config.toml
horizontal_flip = true
norm = "layernorm"
head_dim = 32
fused_qkv = true
drop_path = 0.05
moe_every = 1
expert_mlp_ratio = 0.25
conv_stem = false
loss = "cross_entropy"
muon_scale = "original"
nesterov = true
batch_size = 256
final_lr_fraction = 0.1
adamw_weight_decay_other_params = 0
Rows from block 5 of a small image classifier, named by matrix and row number. Rows with one number within an expert belong to one neuron, the router's apart. Each number is 500 + 50 x the weight over its row's rms, rounded and kept within 0 to 999. All counts start at 0. Numbers have three digits each.
Before each expert's rows are labels from the 100 images, of 14848, where the router gives the expert most weight on average: "responds to" is what is common among them; "peak on" is the class under the peak. Only what is clearly more common there than usual is listed. The data: rendered dice on a table. In brackets: how many of the 100.
# router: router (model.blocks.5.mlp.router.weight, 32x192, trained with AdamW), inputs 0-191
# up: expert up (model.blocks.5.mlp.up, 32x48x192), inputs 0-191
# down: expert down (model.blocks.5.mlp.down, 32x192x48, transposed), outputs 0-191

# expert 13
responds to: dice: two (97); five on top (75); total: 10 (31); total: 9 (29)
peak on: die with five on top (69); die with four on top (27)
router.13:541501552460481515537513475401535420505446508490452508554493452584582494433541518465590480538435437495391522400478400513536469495477468529424476574533525511515570474548441459563574414552495429526523485499438454411478539549481462468432476561459503446468526517560559521434518493510468413419504552448568477427474519447462553445491564568445618430505467508493476509521541445522434472477582490419545584557584577426526459545508545486514448532588432476521503424557459514526604525512501497500477516481426600544424461451456543560515503576557531441444605540480545433514499542514430539425
up.0:448472522448442488555492588547471562591560549521403485443500521518519479456460516481469486521575456397575523476559464524430505497553461563464547542476555531543506621469543479521480545521523509571519470494423433426528522417501425468515489564453507496513511414448523527510507449407504443440556475481456434449438546484514583663434486538546485493518504485464519415520524609494542450404498503540583531507467427562506355485520503512364529520614456457502529489556626466559527519532543515475504562454604494492431548417495465517549503516480476590506492511502504416550562521518484460457
down.0:528555552556509433520461471518451427378500442521490416447563433476572494513437515470460483510546464455541457451516481575496457423477503541470459520496492508437551529492431468463601535426528443536481567585472425592536469600481486395594514470493504411525533531548522557571469513497478527514504500583516485396541449507450400499537543504395530501538486507519432518506472477506512554508519525468460454517494516482478504559529426560535555446494528450388497539516468531502430484516528588525521529520458517408610429578517487651552531499527329577474406589469552534506481546549542502529
up.1:495522487561524508525441425461488519382506499512495562454485505429462573450475592408510483551549494477580520490512474507534441481616515694587481455450523445544536520546515562480454617559512500538490483552509488452469547434436594469522484506538462537512526486411451417474528505508525521448424399602458520601440437455544485526542547516486528544555482460479481480526519416460499504460572504567519512467372404498440521461412564518406503488467489463506527516589497465426501453489569552502590460525502483420506435601513486493547521482438601512544457540471520548416508491485461441505
down.1:566369499497429477463500506516498506589459465532486474469417587487524408510472527496531514470507477535505614521562538567526534546499496434482493481548541470481463417526492493492541566538439565374522396501485398473462538433433436465563446546413540572475504472468511535385432488546462514581519464517451572534470560390502466545465522445551480412559575449549486520469437484531600476552615568580469527504501569481426510623546384500492480523467496537507515567601533516495492500524500510541489487529527458519416518423522572501544508515512561429538454382503474521433472481566480462537
up.2:482532510553470498507465549560456544365521448424475516540548508464651394562465585534516465498521483493455501475474487504448592493426419406413526561465541525473508509466576464540518470527487459540510477425458506424583641503538490534488536502504446533424500559516469428484481425434470490503490561549517595497574475450583455525510507447474486517552543507449509369512449484549497502588520551434662574506557531560497512462474504446486466516461489499472473438414448492456523523538478524565450496496576519432560530511432482485538567501602395531481591513505491448495461530570455498407
down.2:479489498558458548490621519498540617560511597536436534461549542555379494513473526477449411507507553526495534500479483497538487492475567459414492452506500517457510443503539484550392495558482550473532573445484508529542405459535576423485501536577539521472443478467546496440554531560401526493508502544517372481474532522532529475465437473617375402507523416456464545475415577548488554569525424501502462540530514443488550526505434418468332550501467458507522512441484556451535509448542513533593484466452553521551530397531444480583500524477547499476509487467644532542523468522474458510
up.3:451523513441445600540497468475558447419545529505473499530475507554559522465460486550547475496646425469503458515508433522533446517486452561395463615526446512477425521543568500515456480497511455419506531541572481535586478538520472526536463508525434398553639528457489472546532555458527448447503487574487486451503460436491486532476479509469409471580434542561556540537475515566550481539414489607477588526437497509531582483446468558531501349397523479467439487558610541478454517496464533520409439475525579455542483484499556491476502486559442512503597463479487510423463614552520419533
down.3:466531502462410481520504532550507591588499523484506531503544443477479535586545403512446428526425497397491464562514510516413554505582502500524456500468348517583589455489561456580506549512501530607457581507538590544398491471413434612554524586468498429516512545527523512507530556502524495402523544404464457479512536464546493445425514435512530464430475537485485495528469497493555398455443585491511439447524508579511496540546515437492460553527559539468512530380518586409498536507500471457525557550474509503561554489427483468537542507473575494407394548519493480444495504449571478421
up.4:569515434472463499363530541570455452479532517477384470475508463445454518530487503508492444511527521499494422504486512506565516501539629472582550501512464471520510518496490480485528526536438473462501474484554478554406451458533501562499525450540486415512470449566572444520490466538500577511603505554510516473444495521532331491552456522460553604525495527524542531479455615514473483502542387490404487528573479401530443556544495509458463473599541526534468580417524470576529501588487461600515622486466399477584406546509509457499447547479498520506479470476480438437368519503489467612
down.4:462534525473508459472491360446487513554544504503395466406514477555475555506556454492464545518497521475508453474507573548510499495530426508583482490488573512480474543495550574530470470512485487484524471513503463535390512395519437557539539519482507505535540548434514547478412447462543480470453560428463471410501576487486567448515403454415481472472540469509518602430469493478550583433468536623384521500415516494487493498570505540677480461543513544454470574498524469470467580489590503466488507561499509530523525374481597627463475504570533489575509557436600443500465541465541414529
up.5:565544470429602550474514544486511526619510520477482493439452503490511527610472553498404475484483508451541433572562507482412553462438492494571587486387569492541575514550504472560530524490440472479383535407524450426468529550553537549440485441541465499491531458505554513452516530532572581517477546452480457448493557545408496482473458494519418531470510468516525410542465603469534451480516584499425439484523419591454550364530466503646452524517526493495556523501480512455476521497557533387542470456513411395467566492473533488505486477540615507529489523451504524467469451501406565536
down.5:499498558535500538539488433573562501578553563534590415477508518512563570457428509571448463493541497551442566409527494506566576535578543493456470557457571682497530405538445480504545451501406536503458443437514560464445542484582481508487510544472532467448455520445482509574586504532449500475441492497495428484485448487522509431498523499465519469504603468481534520483444471479514606561447459422488431466518544421512478550541414566423466533510521477490397381525472548444569479561501564421493488516449471475450516442506606500438439526558455554479566473588510453471507381504437511517
up.6:475531540472403456418494618534568473458560623418550416432552531494481501421464426526495557500483499519519495601597460559465428602479460521467484592494571527517550525420567424496484507492550559569503465583535533483460377515487497506512589594488463461493517538412517578511447454533513495526456462620517365523489517486589502470416469501537486533507484435480569472474557419518549520442532505557430510510343500532500458456462504599505509512514535484467488506585562443498492472402535543508538493529569461497490539462503525520524492500453421554542507531494471557414465464510484433481
down.6:489507495570551494494629478457540472503479504538516442515508400554510507510450559493484447488433508542451434494597477411506554506598544554522523498546505414483532442532479524495559559555516451524363557423459524578542484329487498490511459466492488419475521460496519430529510551461534548466444617459574566478561417512478461532600546463549573463461491491468505484554533502526478588484531434573575429421522529552526464410458561389417538427536437524545481473463466482571503481472377563542467525515411516503552561550406489517412508467542485507430473491491487512508531538518572526542
up.7:536457491435418512515535490531527571427525539464454519554529591468460559468513599446463593463492527445498588518502445504540544453575397505511519525513497481443467548504473520485450523465411591507535430517413509586455522462410536592470451432493454479531536392504388432491497548455475591495515500405586557525531519499558533474562495467556551551598530510560473515519539559445508539495450596430458445502418542546539518558461502427388497493559456538565579467467494483521463329497471509550501429500425412545536511509530458503514512528529576504490545424589565516510502452537518510438
down.7:375503423600496512509483509430474502424485575426573456541564607566494504507521514445507529529642475540503541420519577513564468560484581435577539496484490498494492483497461558466470617494473482486496514484546477431480582484427555487465503560532428574436532536504509522517577532495412577482454486563506550488478515535554548459461530456449534350502453475498517519487516555560473495567501497494523542547480527443620497408497420553493534471588483486489502524488446517444455403447460437359458461528517548520571512492549461392584561531467557472471455485497502459422486445558483493401

# expert 19
responds to: six on top (100); dice: three (100); two on top (89); total: 11 (47)
peak on: die with two on top (77)
router.19:515493523506522485511578497422518434456495483481572537507590575525446501438501545519431576514474554562559434466464589589443432453503466502424448458499498423486575516496431519522443582573526518478478532424469472566562415436448552541462457447549545607544603536513467496502588532486506533557445499450489445563503439536489535558459518472525547503458487483550470522484568581494485553490473613505606479441471478511521559413508538407473541507439439552513565475531393489438495545524531531450549446497491451554529539532555516523567475493538582376599434402498467586536567488407525511584
up.0:469463471570566441334475558477558424486646589424461494537542548585510542543497528460449417491525529466506512458553519531526548530508585479558587491543527532514476471466515467517480475534468443469503478529560680488530446505526602518457547449535483443497555505451467440524496522486440497482495503610501579517486502513529475448535519439510502396443494499496549587502500490447506472584520558485431482454530538441490515506507449407500422505546505480518501483553499600502503483536552444467578603536489408544510487480585367472534565453498468435467489550430444565405451529515509446405
down.0:482526585609503462469579421466534465430543477588456425523565519512575469559448451494527565415521453508463489454448518457463479441560610482516522501435536445426475554499567540505476446554538459518399502491504408516531641523477516549465520497486550524408503494439535503564527469490513478551464518538564600481456509409524528510525424524509496447457527515487478514445505447429518450562463513411549545459515595525478448511583547426530454468520469376522374459590483570489533526487507549516505510455518573525613504525588417556399457505448554569466515498529472537409464477411511472549
up.1:473620466546512501588527469555408502505396537561470513451505555511499550500439560484582626510472524455537508536470516527515487556460428502511354527482551444458434450470533482527527436444493489490617444440461441424514479527504457553468457518513419499500599652540524453542534507447511529494525436499484464482491535445436525484443506582461668599476521489459573495466471412517447531538480526479550503491485478552502542471483483553545555435462473511465482543503617477524487556479428527543501407483518502424486542479456553523497541415585617544526463497517504598530600459531456484463
down.1:564577528439500472513563514488538528458514558519452560557478533495543410482445476431429525462453501405483467475485437486450465586540498478500526510421643576458458553570547493487466516513568429558459401521536518539564538534447514513472453536453417337459521517516560454457483398541474504523502565498528590490619538519452513480553584534434513471508552468507499477602468469553505493495531483461561518540483549489522524526463504563457534594549584454499451446549537483435438453484488455503497594555503501535490569487416418408417585486489470598416509495498484506448444527433549535377
up.2:438528552581463449536537525490433472467527475519516481577440370521567510549480497518579389466409616405535518518485539478532671502503453495593452479507520449448467520459491577540516501471529519483496514503578563516431417518529500510479549508531617570495552439516522529465503456547489582429573499521499547454512413569443463360567466453508556536474562482500550545465549454506402496496576444422335461431558586481534427563558440428483458509528478462554497520468475555515530570535469538548483491499544500519492450501507456523475476450512448597489516470517526503522456479505578499472
down.2:428534492459475526479460493487483479413524539471469500494506550518463587579572474492606433577468476529595524495541503530553534486431568420509467495506505375491541491399482469430549511499568531503489463538437577530482494473538511519572571478485497441470542534515474505522507486473586522446491565534389459473479530448558449599500544478595543451463552505451554491502483539385583407563477481479462521456539503561434504554486514449462491530443506499517418508469524528524441503494525439547550485600450456590471548430545382560501494579402492359445473566539488522492460631363472506537
up.3:531405468523496433508439507469469509479513419543351493557475448422517543522508551471418379567404559505485495404584517463486603465558518487502463472493504466478515520499540472448468496387493531461626521567493510510456492523549546571424557449487502484499495569524447383486510520556494457448517448542461554472472431538464457530612537548552512493485489527548450510513486516538518527526520518551432542487364511486507511553495565456520494517487477532583570486600639491414459550490509512512476522576580381478488476514524454501476493458609546387512486529474501494427451592525400530488
down.3:460566540465512482590603518526513517520538456494472443513455517508605508460564511505458422520483576494477456432544525497543503518506517459485663508425528532542460455602518476456588452458470444446444505484482541474430462529514424528524636498546458473436513500503458503472521456540450480476479592573444521440555498467474452429548406410519509446467449506529487555551522465487594387460450467518473488536521624499461478556601517502521585461534482527544507425573465492540516476574455559495455483520455495454456453562513458563470430537447513546412608546427509524447488548353546579534
up.4:572473510459477463380459544503479431459513488572607451502525538411568451569447508524411534507581461495467537465501527556386415573466537429465462515524476494497511461484542452490540478401525470540542471478521465412474518475505461516524495519511428586535422548528554454543476536451502497501405518541539517507468488503501509604474512446544489577471444463521451445498368393535504516544517492562567519562450411490530573513490510505437486560406477511477593593542493459605475528564493514448541556478627468493564476578500575542483411473435397556536540525529430512485511450572506394546
down.4:332531415450460492566438517534477556451411492432493445580486475434546543437508490567482463564539494499496497511501514499632520449433511543499533484459456472383539642449440428478485477563485569469487463486442495473507444417553426425589551428479433522442478551579461558505478439512577517462467601517469525469508502521527554503503459505481416526433580589490532461448503512438551442466486480550476524493622434516492513534501512464486586532518501455528439510558544471586534557562436570488544459524495470531526469502452502556420541518521519500494582529538549394477541553598443543561
up.5:511562462435528514517546552574533481451608461539583509483517565454499482478498445517480630469455448430491526470488601567477444483542446440518436466487490427498426515483447461525515476541510545435516437524500600408562585475490512571476458501521449480460584374520509611509496441437469489478567474531547500585572498493492573527462583555533504510487581516510409431484493442497512516500441620455604508451563455507497458473483480444417488568569431476511446449489394482466470456430522397496440475506629551604556499538529558475558467491446498501522460520570477545517583510448491531462
down.5:538515548567422589444441486558437550497551567506430437515512471550562514545492509513468477544540478518433481452428557485548512437580533476433496454528465526567519467519515520549525510369447490467550550579512490563409453489481429586424483497549478498561425572579452601548525522485552566584498539526471491549416493593562479462496572471456439499459449450463519442508479528472484498506471576480433452426530481448452433462419455537499551462405480506503592387431506519537491468479462499426521560491583514485559376499480492450530483547620483470539491569505552579394513518611505456538
up.6:522415505490575617522429557535529536605505423507477483450429557595479486490507451486498510470478535457466538589580447494485539479430460548489496486494496580483433508541503509493610557427487433467495532608543502528518526547505510469506474467474488576462492439437536554491484428432438544451508498466474446485537498527518480561448485581572522460585457446550443466482483496504496476454498416566449465495452499529453499483489476486340512494606483512513498480501763434534479506481607509573475549478525504430488510474526443528498456528578498546486504540444492462450502547615597454493
down.6:611527542484466526458518536548453618487485581637450497468422499526462453583492440453505534456516534433496496527509427570432511575507550458472534479588508487473454521460494512514483522476506567470475523454447458456570511491482527566545549466440535532516580481544449509545463480460494515469507479519498532464575389438408473456432435517525527509615427504508439484496473512579532508493627482501583461518490508520437468541540425540468571429540500523493565508445513521558398503422572515602424544521510595429492487473539469521433390482510476506627446374394469558534454491471515435554
up.7:577452531519496477594509535450578525545590461599511552447498610491486556528465449547527471458446463421458465413516465441493566446479505501625531458538527502514654412484439520545494448456485509471595535513406556555532546493452487541419470431511480499459554400462536432467508603513455456499505392446530465575403486554450492563469552498576540458573468496530561494537482582458559458493502607448559506467479613534470490515496519471486462487510544435452471526510556544466515534473527486395543468451509544549476496500505473398519548541455590537488481551522513497476485405544402548447
down.7:521567468523458396563428557477515442391459481500503398472459413526481578522502435583502451580543493529480497598489417471459485528489529496494464555504470498542559489504531528530517441473401547573528473500493489438528506433530493478534507540454519544499342509512506553513541473498488461520516423522486511416388556484523470460496483453515572552452545547510491500542516474532564460577571488430475516440484480503551525479484440481580414564493483558477543573479561467548699497541509533438393600519467528524464480583516529499563478453512468529418581399515430500435541456608411523522

# expert 26
responds to: three on top (100); dice: three (100); two on top (88); total: 7 (55)
peak on: die with three on top (43); die with two on top (27)
router.26:491415486398568599537520617555550533556545454554595555552528507517443509520552418472533587440452535425424439409477480570441449500453487448556477414527472504475496498521444481496432464544543509455493510474546560514473461509401433542506433443571522568544504459478480566579576544474470476461456388494515423488476496522499561565416571524575524428478531537498438495503540570544534545443423598579466472470610506535438516510421519436428486482546436533443492504457508496477507528422558520439586485503517525564551533491506506536593472505424611454517446498471538452487592569488490497469
up.0:519472556593448446560465412494595455558625470503507418465432377552470486473541484483516391500398587516540518501534508489538560514522516509650596475529517511478502481538487519526492450432460506491599509559536519454554479492492571519498539499559528523474496441458480494404524462570458509403513527450470563533473506506551471479591572620509549470471513418421441470532468544469527478494582432569485445492440540516500599478507439569504414388514523433534456508543495547502428542540590524524478541473554469459474457481557453494478493459393411530487510486524493514500381485536474602477
down.0:395507588539385441470513559462512539379471481510393462455550489634653454534431488526442395607526425488529426610465544489539536456536531551443534480475437543533493558532532434460549493505485578440476504546513466598505518487503390541495587504489481448475546465505502548498518464549554465466510568489439410514488444586560473557501550409517442496443586546451531513528508397502487455538538495426532489487557467461478408488467544556492570485521481429568531492519517573501548451430574481522461535528487479536518450459586438471498421494585503507509476506472533492475576535469486536511
up.1:520387517457513465464445507441485503487530591453592493490500476428517474491510438478557456450466424547461499479502522576511413470459555476475640434569401540557460549530406531490468423567449550464477461488554494510466595540496492544491495514490487585493400473471526461500448530604586489517493513507579558505519513516545452553564546422449446461526546569536439555484550452496461530546559488423484549469631487411497480592495534396470438534441495449511464427535314519446529486508461550485504446569540490512572549509482507537518541501390470388458487510485525511510505526532590501506
down.1:503587496478476522481487425476568511502567509485391556490507684490508448493492521468449507524493436521458543430462457530493532441559430571494544493486448530446511459549619422520566532502479490522478494547456557512522413609497595501503487488530425430526541644435534486423585470507512501551440539509494488506430484520543536544439523485428427532503451579556520540485520497453477455529479517437466500503447442516461561439412504593494507625428534468503486424553564407574420483487475438577538553480515492563529543492534395432501534526523519470421566530467457482528530528378463551449
up.2:508465532399463569463474535425487565580556565389512505556571508501522463498497425445495475550464510527516461490490500544498413503536444444455582443471601660495547512465558466477553487457541479471522538503653551462460584513410515561491546555557559433445438405543497447554486509462487510462519492440507536487533506503575524513443489446525486432430518375507484402521487555495539513520417491592391483478442479520475509446484415547452474434607511540518560555571579527537492492496518494497498463526470495440453476475434495501505519583485563439456537500491454565446613416566543556496
down.2:508485510490551378465479456524448468589524385446511526459458428450512637432552556588541505515519504428511469493547501563503467466489527480621494487497452467507465400595497650491515498562411462477520497552499555546512537439619493535461519555513510552544512432484505502500527496427502541470460469547531501527567511376454518452593539591460534592533592450546485511471476477507512553469430534568491482511430538509605513593504453476471507469432475479507424494487490525463390558511426536513478440484421486533545496421560491624452443464394489483494468424467545525525460508480550471528
up.3:493474550558453367544467456623470477467596464531467485414434486465515521522489398517532409521431583438432536560487469458506595527495552507566441412525500452479412526492466512467578445518457499551561515562428544453431539557518490489510617481560493535486479518485455476486456565554509552493530613457498520535538487520526407444571520533448511381531516500463481471550439483445526444507548442506416481481492498538462475500466506468494460492515550469541435494476533485439494481663527462610515628534587472557475480512595451496540502440438457510467535548515579478436492503534621493453
down.3:524533538486488479535506517528491478451481492583487533515483543415482442635516488430419445510532452530443540445458434537477520519465530531496550460548472605541477548631500465490496402466499551398533491476544520457495628591503477598554523488493506496466502568483443486451467501642468544488513485423493597434558386548500539451507517436518529400500468558551482472538456431486525495529462476448445493456596507498402493556403522524522579509508551428500557488569411509522566478560453445544517487509476428478524552595527475548502463461609457461483525535447486473535498505374379549496
up.4:558537451444465473542470514527569442564446516408560481479445590446444498502434534550492601573464531439547492399458584483509502468427427447475592502506575464530548468467538449473507579343475451489446522452359460447431522447620431574465523503525517494488533458489570453420409421504486549566569459525509486579488486503467443478497502481532451558504570492547437466472525473496552613511502561507517538487510497421536554602590529507535501515452523496529472484470431482526511558483492529517527528601470439466523562523501481556492433473594390538616496575543464501506487467464482501468
down.4:499466571468403497522542547466493527479424467544401416424510446454394551487370532567488506487511521496469464513488517495528608525471509497510423536462563547629496604457500554530433459470516540499543505515429533568550375490548406481504490416453499534524528477507541445456478580464575446451518423431523503512482483484459471504448533467517522471590519470506501503500503545582527576506474533469559510497541445474401436462561454509536577513522477574501439481525489502558578535452625521514552377528394495559496496511537581430480485471511500555635460493441536517483437486563433554596
up.5:473520423356471505478418437526391434574442538525509572430501463438545523474481521450473560511478578580441503611505462483463493562479538523460565549558577493493544423465495488498593442533478542470482480540461466464446627486524453450483416492533432510430549462460533452543512398596477433509479500498598462503448456462495508600570552503461482435523559451467547422498447471448519452519521513527388531514516495491456606630519500514507436618472484464519533487560456540553534531487559538470552427498532577509524525418455457485562484466464520562476407499503570479538560559475454518563
down.5:617584532363579539466495477459399430492400550396457531542507433514556503419481453572447511480459485516524524510509455483450534436534532454399582509483501590535579462597500469527512532466508490448468543536551492546452466523540466495542496420482467511548517597439500494555552451507454554511508460545481575522542409509579474469624430508488501424516457557445483500582470580446479558535546486537514530571513460531526421483496513434443419392478512486526506546536537421463486538523432504571378523509472600501411501527405576535520488500434506516569432495535450527493507483534498443571
up.6:524532549514531528604496432532479458561356561429473431461402463465526471465510563494574418513480596698537487538464517521519459532516423501557498411517550427540436461473525562433520576583495419521427509476487387462460461432436535425560519513476584567473556515504469430506546507531479597465464480467578491428484548497521435478456511428440483543544529433456507471494486644489425507539543444548486523513473509527540581443493514514507470541499454529548442511419486427474456558472493560567514479463415561472490565477466489534505487548492555467487496476495478447560508540454572561556
down.6:456560615510522519418435463516425550489525626517527549522419451485500404521527520425481551412606487527514587535456454514497565558496525545490528510488495483461485522523467446556378441500596565504409531469445454474519386556479526448472524462472534438529594570465448495472406466590511548524498498436583513466535592461547481529518451551413480475457497556445609546485536498543446539503554483520446497436587487460485501440554490544554570430486518483530429479458533451624515586495530441533522473441483486432481576455414464496462494533511434496516422560533504408573454467533519548499
up.7:519532483493536509477518399591459424446472520437408485481498474507552509489477551496492546512475583602528464525495439541542500549560594578513412422478421415489479506536423507506485515457494429494497482471549374518563442521499521445517513552516450463480575623459486457444537511459573578413474487469447432494553489551431527522444511633462490589547564529488606516519497531469493498479514433523418506440468596525533437454515461499586497452553530507485516439543514502481481539509418508478479490457457486553476553509504550425428582601574654426521573492449481616498481522474458559462
down.7:514547569492509484468596463413444564549434488528405491566422518519414367534399608455449467482468514444596420569442508454516454559537536434438562547458565496518537586506569496525385512566470512565499538529455504500518505431548595482442538492478466510507489473461528469553473410498553579530533529460478569554614449545481467587491426539449389443534484476536521454497460449512535534503525495499571557536492551584500460533559454531473593411449513432527476544462547506520406568507502512518467481567508493520524534445463522571456506395554475529497480420454490480463428469550565436504

# expert 5
responds to: four on top (99); dice: three (96); two on top (86); three on top (64)
peak on: die with two on top (63)
router.5:486421491492473435451600524513487518489554452499438569515582497598469531431505472541520441418450566445518483489548508476539577520524582535554525514490510512490501466453538568535457491517471502537431545536519575587456403546573502492530589449560559466611476575502536495552525584528561480495560535463561508507477475394455494467540482534494509429412444580487541620451598503516449589538531429505419465457530499485489505515500567456433560409505477484524395525529549532553514542504545506489493546483410459551572516515568386478546541480440511522498362445439593497557399558442522461533
up.0:520477498442513505510532564483464542513655366634624497439541530533497508586504417513448563495476513329485559558542517502464588526463468453467457504497585515452417574506510438492522448465477563491495474453494557498551478546486482540487447509525517515522465475476524581530495414489432465509523518536537459540534473438544488526491548473555483440481458543599397475486489381504500479541539552497563495550451450487486530528447505535484523586501465501487472501553522484433499415498558489468493513488758518480504517479524478504515443379466425571486502503544510508512497483514550460436
down.0:483506442483584468498479412563606391522544507439628452426472531377497585526523433527461495534537478472483558556528591472457444592483538550516447438515531507438478580562454487543563548481482457479578390535560450485561448489506440439486451539520471571503505453552527539490465498461488537457529501496529478551498475502522515446588520485516596537501541488556389532545517411545463441469509449574489471480493424514518496597474582434488437506454456510472484499493519521475430461471527591380533467575435429512461528525534563504535539462497475531593490438501527633363557510478518439469
up.1:441537422586406443563462454484417423551465468462413531489513584483544500426529557536444565557605456480584555527538508488474539504498593581523457543435501457456483504475525449444464526428476438499531470554523402497539482514593457473515579462438523459531452572492562476534488534441534468497559524537488511472439512416448546462569462493518473594542473490448536422501490444520455499527531504520525577460422469492509510568524510506593583506417498508487463488651611487462480438565445485489457554545625490506467480512604523500401531411586470492547493562500525509524484480565454431399
down.1:498482424560450550560513564506553400445480423528459432517489477557424543553509476626546468546436485495480447492599534500637517538456509489501500553459483487555548402453485557437628514470505585530493497468503524446523508414512455508503448493514472474485457396435557388588584539546492476512500450498352502542547507420502459452470483451545478600508450435472455466499435494514524477561548493462495572546487514449550533545591504469551484633461474572531551526409431525558543454569499477475440498450551537563492465529506484563551421531460476504430563457525554470532491465509399494534
up.2:485477478499642456557516465560475528600434575482533478476499525571416460477518492496475517502438556474599444397479531510481579560493525453610488490465474522490440529474443520452471451399504525501434495387523485453447533417469405582532492487559507627502511472520541457489483459398496579506481516525534475557513489549529459563409484437447419483482543455461498466503541503460559558512510517473523458479459365528589509527603499536442469545424507510541418485484549544572461605586476559490539449544588419526550553476501469483561444470486473512527486430567453425556580467428470469553
down.2:476503571480506445341471549458376601455570471582504474458563521483500509494500568543481511473512509441369519482461539444548465523467470614470498483462491474463556469515522580507521392445500437444492538545450541570511455513479495581411504515561525537563569429521526477459495485492453496561523515491460514541477505545507484420505497568385518526492400543513481544557524573555535485492590523483600551494520509471409451493445472427479479416465476494499619534506536519638472537453665492537506482449488495452530441595477499556492463509524466467614492497428519480498520453403522483516
up.3:468430517587516443461491525467514568551485419490550565505520585501527544489437455460473487483565511494502514454506434502426491561430485548495558404553531514453535542512478421501470606457437443446558524418460415589598492564446566513407548501512468549470439635504454471496467465589470508560475412490474531498428386520536458568552460504480602408513484500551589566455493541468439475522501491539463431491553562530527490457457523565600568470535525546503522457489515479403464521476564570474515505506532482506475435523524465370534592500508606480422573541550494431508605515495472509537
down.3:546480485458511575408621567466496530501526521547337506487578458465491518539414517435498466452429453540427460535530498428560539523498466488569478487547481538476461479505471494468388429630485488373445425543471514518447618476447413483387535457563395533480564612481447584412560531575610498503537493568508453495499470477553559482427534524619457489516565563511494449559517495520505516530501481516536530484517494543498474454483452467540547459492509475462490477552520492430464597474505481467594495478497536547559558465501493521449553493496537444558458471525470545418467544494429551568
up.4:515523482468462533636499478470496520530546486460492506513507434495571522540521480439535570523375474450337464434504522465510477503506490522590458511608440504510509563521475469501519435525522576515575558485482509531499490486493494507468499490452502549504505438564444532518517535526466397459506520476502518393555455530495461560621383464567598492443445436462487506498581537517542416466522600538546545488427583466533522490500479445493465513543592513558591486411487526416510532573546531578546447494469527508488462468539504421526432553494626406438492502473555422491631510467393548453
down.4:540470489450544437411486525554619478489483486520473450548506666563536447534486475545495363512406490531475461359457445546500570533506478538521459481501498467548454400494540450488610479577427484528480587502518513556468544383500481552496485459537495546476545472494527461526563514415542559473557473499449467531549486467583429459454491549451442545554531586460378480522497460484528606525558537432452580456512491515448494528457502384407441496507510493491509492559530513556597516507634450504440497510470534566580462572536488538509501426479539534494531506510484433471432468457518547505
up.5:463561513465484441642435514522542474474528515500412490494467426559535488476515548491521396523376566551440380450529513533545520484509503540557590466499476497532557433542522624492496480499529460521542498531449512449514451500498493500526511435495496396465559446551461460429495453591484581512492511467502604492458428538400483414569530523429562536472517485458491552510499564459498449525515474489405478484501533372501454490544492536556457470630538519559523504548380499513507542595578554536486596535402470573523489547497430429534510539444506416454498485475537505518489517430470577608
down.5:489499489442512481394543533536572408471563490471548534501484526455502580542477439506504546565453502515587509494518522496382481555462511496501489522486512439450464486435521488444490549610476517556516431482486530520565400496549534453464516506549472474510526494414576464473588484446523486438586480463416457539525426497576474598540379523549600478527400439569514467519571490531469541544550455419455545515380369594602604487529571529491460575421518580460492530485488424458515472445417474589498449472539496551462505495517543492490488481443453574457571496575493490549539458479554428476
up.6:561550456513541483507494506569584464543526521438415531589464458546426515531522426517423484555561528556470501393496504497446471476538505504537736600527461544527508533491585428471572473588474555440416526481486541553412551408423539488476471527482484458498478431492474517552518445516527501563434578584505479515524499502574446439445445436449477509495516459541522494512427641454532436466560502506612435498545528473510489512528453467452488543517506442481483463443450506484503537544507442522544553431421533590600515514485481510489505539438567580469484453500476442414485528424455457521
down.6:347570488422513452470472489460524501514575515531474549551468588499479516476526482463445546527454504489497540461462512550530590476555544531458515536432560381437473504533518394446582526535454500482394485538539544514437520542523578479482473442556386451531525533545550541486453417465550533561517569579506614533441553440590505534513535446431452477625492557603424453507474499495542480534522474436451547437450452497531519520446448524476543538559509444514387399582491513453551442532487463542524462515513447553445599474458426462487495463520424493494553543545502493494509573459504617439
up.7:475514536499502511504437450481601452479482538440473504558511549469551586414480579468459519531477531557505477517474492549499406482521464575483505485519397588496582551499562505480506528452562521517514479499487467420595374498483527454581453604487537472524495520588488477384516507420568510522502490439483555546618479483473466449586619490493494643526513510542452519504462504427457462455563563478480493473442461414457479443493471658484511533528522574517564391541432541479457539442504513501462550542398506466524399475449502450523520580582543493482568435453497531475529420490546564528
down.7:454500461534506447463511447514380468548539529488509535516488578548430523441468575429470482491497496466506539564539471407564438582515537457494493596492571522474490532606430444543479580531471505464492451530516559552491331554482422500500468496471497464582483587555453506529556522517548495560451640562573452434415501495534470447542450450505535486508514538526505588432502443532514502527410469531496469535454478560509488515478548489455604482508447446442429515583549489418429568460467561353579502496463503442536575541532567490526478460537452512500454529445550432395580530429507494474